python train.py --encoder_norm="layernorm" --encoder_norm_position="pre" --encoder_activation="gelu" --encoder_mlp_ratio=2 --encoder_drop_path=0.1 --encoder_conv_stem=false --decoder_norm="batchnorm" --residual_init="none" --beta2=0.99 --eps=1e-08 --batch_size=256 --adamw_weight_decay_other_params=0.01
Rows from block 13 of the encoder, named by matrix and row number. Rows with one number belong to one neuron. Each number is 500 + 25 x the weight over its row's rms, rounded and kept within 0 to 999. All counts start at 0. Numbers have three digits each. After the name is the row's rms in percent of the matrix's.
# fc1: MLP up (encoder.blocks.13.mlp.fc1.weight, 256x128), inputs 0-127
# fc2: MLP down (encoder.blocks.13.mlp.fc2.weight, 128x256, transposed), outputs 0-127
fc1.2 063:476539548470483506508460461540506469443527539509501474485489508497489500500498511476549506518541487531517502497488464510540551485504512498464506487446467497524486570482535452500496496484535506505498544505483506498531489518532477560529513483529475517481511503480465515493471472547505485510472463493508461499473477476537537480488485480499517511520523489524525484515476496485489504483510
fc2.2 067:549488507496554468529474517509462459467498523468470495501492506481493528514503561498496499536527462512489511507469520519510482489487517484472475474581481461505527506490444483511488511497492458528546494513515483504515507513431475537483487498463518507530497496491520514495543496478502483489521499504510496535499529530534480517469546509518549488485484538477446496483505504486514490526494
fc1.3 117:537495493497514496432467534495509530511481497491477459493490497555495452466438485486483512527490501478523478456487507529506512487488517493513514485457480512509501511517468490496470536544532511509516456479535494530494505461540505529492494520520494518488463519480487476516516428522528520524524494491572534477534497513518458507469513477526492483497512464484500497515530496549501486494500
fc2.3 104:464541492526506509499522515500458506508552495443482500460493496522569468505545497476525507521452515505495504499497528468443485501506518518516468531455484516483508515465480513478461508555525494504475487509511481506529528505497495487481455524502481512498506494516529516478511463490481520461474493523548518466531510492461492483495518458476466484487525483500472502472567485517514508525531
fc1.4 115:515483474483510499457509449477456462517467472522502485491466487499479490484521509476546526526532510497520472538496523515541466478517517450498523509487475494480525536530517502522451527521516575492499496522514516460495497510524482462534477482504449481487477531513501482507472504532496535532489541473519498507536509459509505481464512522516481504502533475470471495463462495519534526501478
fc2.4 092:477510514465472541506490526499507501494490434458512485503486504530505471524520518504522506457469535498494524509520504497510502491482514473492452483499534504506460450512519508533474541522541486529486464486521435526520486490552493474473500521512477501452513486486484483513522505467546493480492475494568506484482492522530527514469483461521498516525474531533548503493516515541507468498467
fc1.5 068:487489518483508506508503513536509495509481496449499510459547502464472540493484542519482489525516531492521545509508511492503491465531470510461472493491510459484539486513479462496475517504477492495502503492511503513505500530471497562510491504497524490447505472432477542487527503508498507490496498535457481512546469495557446493501495472515464547492478545471483499485477466492504560483477
fc2.5 075:502483502504424511522499491496501503478468503555538528509484499518526428466499482494500507486506489497460460504509506495463499524441521524497518530483446498489477524483502511499525501488511508468508489507494488480531497457503471468500525489552471484515512525527501502505468497432510512509466465523545515525487506490484560486462493523487509475469507445542509475523501529484487476495480
fc1.6 038:489526482467511513516489463508488508447563549494490496467499538483448499482475518498508469503534472499495514513520484493483517480472525530493491550471480474532499537498506469472499481516506535511514499500447495497505483505538486505489522466490499532510481503512497559496485514525521492529536478463508508502476525456518541483482529524567485445509520456526535497508483472535474520474493
fc2.6 051:520494504494548452524457480458450465496479499460475449473526558514508533529494532503439461528521506510485486497475453515509505517535479520452496479522480489520508503501524494498505472496498489512493447509479485523454497532474539525482479506513541514497487487535508474487550489494493505480516502460496525526514494508504487517479499475506522553505500537468507515511484511502560502521477
fc1.7 117:550506453512504499482503507464542482483547484534515497470554490495555492497484507516499479504550469492481435480491519509494500499479496478538482497511501516505487507468510544536488481502487428501479533510516523525485520497502511464464553517478517472517494550482532469523533510503500461497498485454489504498497516529507531480483516524516467482488489522523460491512444507474543499486497
fc2.7 115:454531502477511544458508481493510545438475505467457499505497487494480481516489519474511512508504509530538497483469505508532503483495478556482492499504524514495496475456499486495542485544490529490470494488498511490496527510504489490571526503482527495521471440535511518491501486462455497506490482538496479546484498497527529539498502514498471503520480531497481460475473484532481547483568
fc1.8 045:476538523477499507539493504551503517518528535481487513526546515516517512468500537513494470520520498498518510554487496491492503483513486502465473507457482446503553480496497488522501479520504472505459524467532529538524501521492498529539481519484556476476482507443484514505537503522481493507536498516461496489536523481543486500520536509522450488523461507513524498487489434511491540471508
fc2.8 060:514433478514490500494535497464531499477522476523503477466478510479529464478533475466490476469501472489529468486501523489468512481475514515462521455483465484455435501489502524491522500498504487486522488510522509510475506480533466494463505473514453505499470492529566469476511482500528524474470492494540463546503468518501534480489480476524534463536473504490513520515542510508505505493542
fc1.9 063:491481536471504507536503521534483506507470502440542520504542519489505520498489508503496496503519536482515510535497513462546484486549474504478449501465505477504570503482509479500515502492488493513469529499505491505481502534488512516508483517500508479489504498433481514505528481535452511466490453549423504497532497516500464511515489486472463553513468548504517499475493479499494534501470
fc2.9 075:547505476521451529483541473479539496468502509559525521520481476511491422495494483495524508471499473529471481480531510500467484498443523523500515487470472528478470511461468491465510523506525496470492505491535526493524518470532482494481528465525480525532517502536513516484440493479527536480443511524510502546474500484500526487491524519497500456496512480496513477529485497487504496499529
fc1.10 041:504519473525512533506471462518497543551488510499467468509550497493463530497499496517484520557485493476524539525537511522468486507452485487544504518493482465511553482518543519488497503510473472537502506503504490478546479491451517496511455522483509536477479517506500501493519551512511515542551489545506528469497518480505486473516534516542519473502488510499471506517504499523502538491444
fc2.10 057:507509523516484489495526498498492501456485477499493504506503507550513506513503477526492471465520526515519527476477505562526520510512518439477503537515499538503455489476482511489458501498518532493486505562490510495506483533482542488460510509481524486441515495466485449500482482459497455472506491504503478570523492476497508551472468512462495515467519488464507513450483548496518520502523
fc1.11 119:504534504491511544531494501513513519509454495515542482420510531496480487458521487480518501494486516445498509487442522507452469541525508493504479510516495485544475492511520455545474536522543495497528463527496518492484510503510447528528509523484459539503499478529481484501542460496503505528493487504515508509467533482486475508455491494522522472470495488521530488522483506507471504447498
fc2.11 103:468543459546498499520507493474496510498492495551495495500496485569484510516487498512519503507440448533530491494496515500456480527470493464468468504529494527536531507471503480496477524426498512487514527496531547468472517507486525530481501563487468496497495501507489525493505470466507508548543496478454495506518489542486518470538532517509511496486485452508488494476500499505475516496482
fc1.12 044:523530491505493484505457455511498513450548545531462447533512513507490524527470494508516504552508442526513535522521485509537514526499534493523493504477469513506501560508529532508502520468513498529512560528460508478510488496495502522506457506476480487522480519522472487539479490523518494496514480527511549472466527477504544512520523540537515497519486490533507493534497482507468519511480
fc2.12 064:542476538480513493551521538509489496473506523449504532493454471499487507511480536520484495507529528516538526505455515523544517524515532496473470509515558504509495478504475521525507497491505502511543457527497498513477469480463534521484537533481528498530520500466490494510487454494465482489535545475502487546484515523503499515493511535495501516520468540457502540524500523526491534514549
fc1.13 092:468498480530482518495479502453501454498473542469501494490494484482504506542479460488437525481473496550493472502516485546480481485479499472537503499494556541526476455477472503503494536521469498479524495512527510478487507453481515490477475486508485506520506508519526475520561475470467504511494503456517499500512500549471493515477512512513500508512530541502495469554456520545474495493541
fc2.13 089:472494542531511548511514517500479558524492522528526518456520445489483507538538485502532497486447457470468491468546501533519447522494513483466506505510516494475511516468467472538516519554460478503497511435537522492491501507510508501495509486500492513492510482502463514464479494467480522525484496515511478531528478493467495510481483507455493506489454468528491513512502493526520472494460
fc1.14 052:527496509507489483495499485489492475532476527463469476516459489500532512506534525471572502519480553480506499490431508515529498548494463484470513462509483510524481531509537512493492472479499462494479499460511489478518463576490502503564499520489487484521486492490522481522495501509520488538478497520498463495522499508475541523514525489473538483518515488461533471493539552494514497527499
fc2.14 063:528507529448518475532487518507532511484497531516498502533497487491439482522495457505538486498447493504504528501505527485541511483485527459533449524524485516517500480486447484526495532512511484470522553523507494525557497490481522499496537469521477466499526466481545521461522472495505473493497504483495541498500489443519513497486553560522527503524511506483497483496491498502450513515500
fc1.15 051:455523464499538533563485513492493493494499469523467451524501482483475517509519498509537486487460482516527517508517462512497534493473541496512512508511490487511480494471571488468524541458500485524507501534461491430494505469536491519479529511481495542471495534491501468507503490506483493494503489502460536509511483472494506513476428520501496540500506477492477497485450489506488509540459
fc2.15 053:486524516531500497493492496497513520518527479443479502528549521498555521545523534500461497549497482465478503457475487496533527533487471509511565487511511502468468535521528483499488463503493499505478505482510510449498498494500533526460512526467546510507433500499480501484506509479513518488531507462522510495508502527494530517493563487536489530487492512454472483508495534524539526489476
fc1.16 144:525494536491524484493534537503503517531458512499490520523522521504511524465523515480472471524454522461463494472497483514489489483485507468538472536501539477527479499549468450477522491486516454487518490485520499546509518506503537499484444501458471483469522509515539534494526498472505494510464507529515501547446502511525519507509493509522507506477502532499474492488460450522464474448481
fc2.16 132:498504532516525467494483555498486496512471459506508509531477469508503502469493518521523530477496497490466492507495490500502506509500510498458502526494507489495500519536525480498523472532461470515527498532533547494471467492464473497481478519513438547498490538478547514482481477471490516451530548497461510509547497493509456459487480521490485540530569506521484504480513557492473469520483
fc1.17 143:470495489491454536533492525502525503534469493525500541479466477502499483470462506512519504525487563502476487494505463510488508544538496520462482491490482474514507479517511495499498470493529538538499508469495505477488509524491527511493424507451536472499532482454512519500531479497493489471486514493533537525493516484499499515492468504462488536491512479453545543549534533524507444506515
fc2.17 104:490518513445533509503517520485550464492503489440472525520500551498511489479513532490490475486454505490512531485479504528496497508509514495519461562498555527503510485485495531485489506497544521520516507533542494524493516508448502472486478518522516495480478509558522491507549481490487473502494483501487497508487481518519526445504487548479523471528523478502451472498496542495446469468520
fc1.18 051:491501504486489508503490486474466533456466516500508497540518534476513489525515496517470506518511523487517489514494491538525477487516525506545478498495519524546526559512502510490517506509506480535497479499474510500495504490491575465463491503472497508528490535526528491512524522525484492494550441501469516483491516516416524540499494531524538428509489553509494515491532506540491490476484
fc2.18 054:482453521510493488490519535465502431536523506436482484473439522520484505487526533478492466503512499474512508488495469531496515488470468499418525493522511523515477520473469478512490490523454486484522521517503495498470508536494514497488487493493530504502512471485479480487479482485482522513478501471488470549487477495498458485501516500527475553514509462470524543520505508542555512517476
fc1.19 095:494516466497485511566472526419515504507502474495493510455487478505464522513497507533538471557507500498507500514472502522562476490499501556504500514531495522516493506490503545496524506469514548513475469467499487465467493479495477508498479478494502504478502496460521486518522492543510492546528507491534452490499481502510544480519512512482497520525522510493505477520510462531441537548482
fc2.19 075:535473497533550470506475496501485494469532473478503495486467478513474469531476467546476485513549521469523482532548479492519488486530501503518515498520539487497512515559485524462487513522506467448510485475518525518527486479482491483492487490537502495477498528516493499514513539564524563504519481475523496513510481521487520559510490527508526498505513533477509489451511540468462513507469
fc1.20 065:449505498479527534537514536549514478498506485442488516480524479484452538464495536507509470500507499500484499512530514486473542481484507538493516529503455448506508468454528437477492495492486495508543514511501496494513503506505464564527508521516514554473488503465468527500513522543491491524509501519480493516513488466537479480499487507508481533543550463508489501496480462520506513507484
fc2.20 055:508488508488453481489501470492472506497498460539479537510506462538536488532500518523507470496483500543482499463520500502482490521498492460508500479512493511450467491503521472501525510497498497516501488509493525475458516475520493483489534479512472526461512463524470491479508497487513446447517519479564454516484453559468503511515505520497507507407499480491512501491495526451524479469486
fc1.21 103:507487460491513453507498509507475493494525527477529482460522497511489494506535508475506548512500486488457493523495521477492527480476534524463523493423519471465484514529549494487501505486520513493509506457437545524525462496465531484459542467518447480492472579505491485506460498482499543492500489521509516518493497502535479525494510489477535517515487534497510510490507514512464509526511
fc2.21 096:493478533538491507506470496508465484494506516489493514438461517521481532485484495529504504491499522536494529547468506520498504526518462526468501500520494514484494519535525526479477464532496488506485473497522509446495473490532527499559495477472506499534497501533483495490488524485510481547508470471504488467543449480517501540484507494533520470508439532499475519508521434479553499460528
fc1.22 112:467517532503507533483491470511524481507523475493497519524522474487480465531451520503491500503536509462479473497504505499474470506549477543534511517483516501430500527528516455547480492546500520474485530549476519523532530504504572496492461488490494505509466513518487505507549528518514511475450478487517466488488466498464507507481482490506470505497523505472489507505533491476470483478558
fc2.22 118:556438479497503538494534535552471516513519525487501524485525455510520497432519478540507528485460516490495504492502478476500509522481465511478502440502489452499500529520489491492549500546536492526486506511519512528504498461512510514501488478521517503513467477554497510464468481516514497500515502469489521505505453500488483540490474505457501532465489562509514489503509488496533475494466
fc1.23 105:518482509497485540526499502527524522497514479511503507519516512489483558490489506494540486489449467508486490516515484511492496482519551514483504535536453520510507460530473487484509500515478471497513454525510480474554492534507488477502479465488510474505466481485493485479562492498520498432467522553506553489538518537559528532521494489493508499437477477492463510503484467485510505496521
fc2.23 104:510535431554495516440521518476506510511512486501494539486498494478541451513485512493477500464489513485550504517515546525527496498537520484479440483528485510472515513529499470476498498490473493453483502491481526513528541477542493493481522470509487506501502510464538482464490481494481515471504502509461512515507487495517503505473533521468483458508526506583516509501525497473512468454502
fc1.24 139:504483502477509492523509486500514513512446496503537522482520518478454533473454501446527534504493464485478489528496496554482518521521477482543476515459466495515467486518504503503485483520488507520544535481504478485488479534513493490457530484501486496465506486500494515487436508518508489491500516542508508500487469534549496513498579461490533479478493517496489507544511452527478501488440
fc2.24 106:489496484508486481469509499520527505459477471498531521490525454495511491489463496525504505497505509501508453555531521516506516501457465501508457479475517481491488532557454505457495500485491515494555521513455489491506511475455507508513512503484563474524503462469553485468475519512520492467493470523507493532457534510497522546515541518489507534527501512484490445506533498469499515533479
fc1.25 064:504482517514496515465509455483522524515517505492450499452533495469476516461470532524450497520523473498511510493538477494493513448517484502510487517490501478483532490533490441507457476520475529524508503469494517491553486500484487542509467489513497512475508497482479562475516532464530525514527522488522492488496486475548463464493533491525462462492464503458482483497471498491505540458479
fc2.25 051:457502518483446486490501502513489502439508486509480511482495505540533464522446492489505478490483499520472509515461490514493471537485503506511515511502493465500509495460496505471538532520480521491545489529486482492531461511523509474484532519526495512486540486468483479486528453493487486472452467513553478540476476470462511489514451507466510575501501472523501518460504493449520490500476
fc1.26 086:527499534529501486537528521500523479493492493482519497505467485486510502521513474483463524512472486499499511465486513468527491494534474545452514471516493503534450478483542454505535526521513527497470532482483457508525492487505519469479544483471481522529496458472467477498475476515514540444465509561515521496525522481470498500520477513518506450525526532520487504447497467503497466499467
fc2.26 079:474498495522482473474525466512491498529472534484482460561458555463468508503511504505485489467469513508523461522489493473509516480509520501517488526460507491479503514515520514496502510495489546534474460504466525475507471461516541465546474471502503511514489538476502515460528509449512463502567516494466462493472514459487514510500480511497492466509460507483492492502519445503509545513523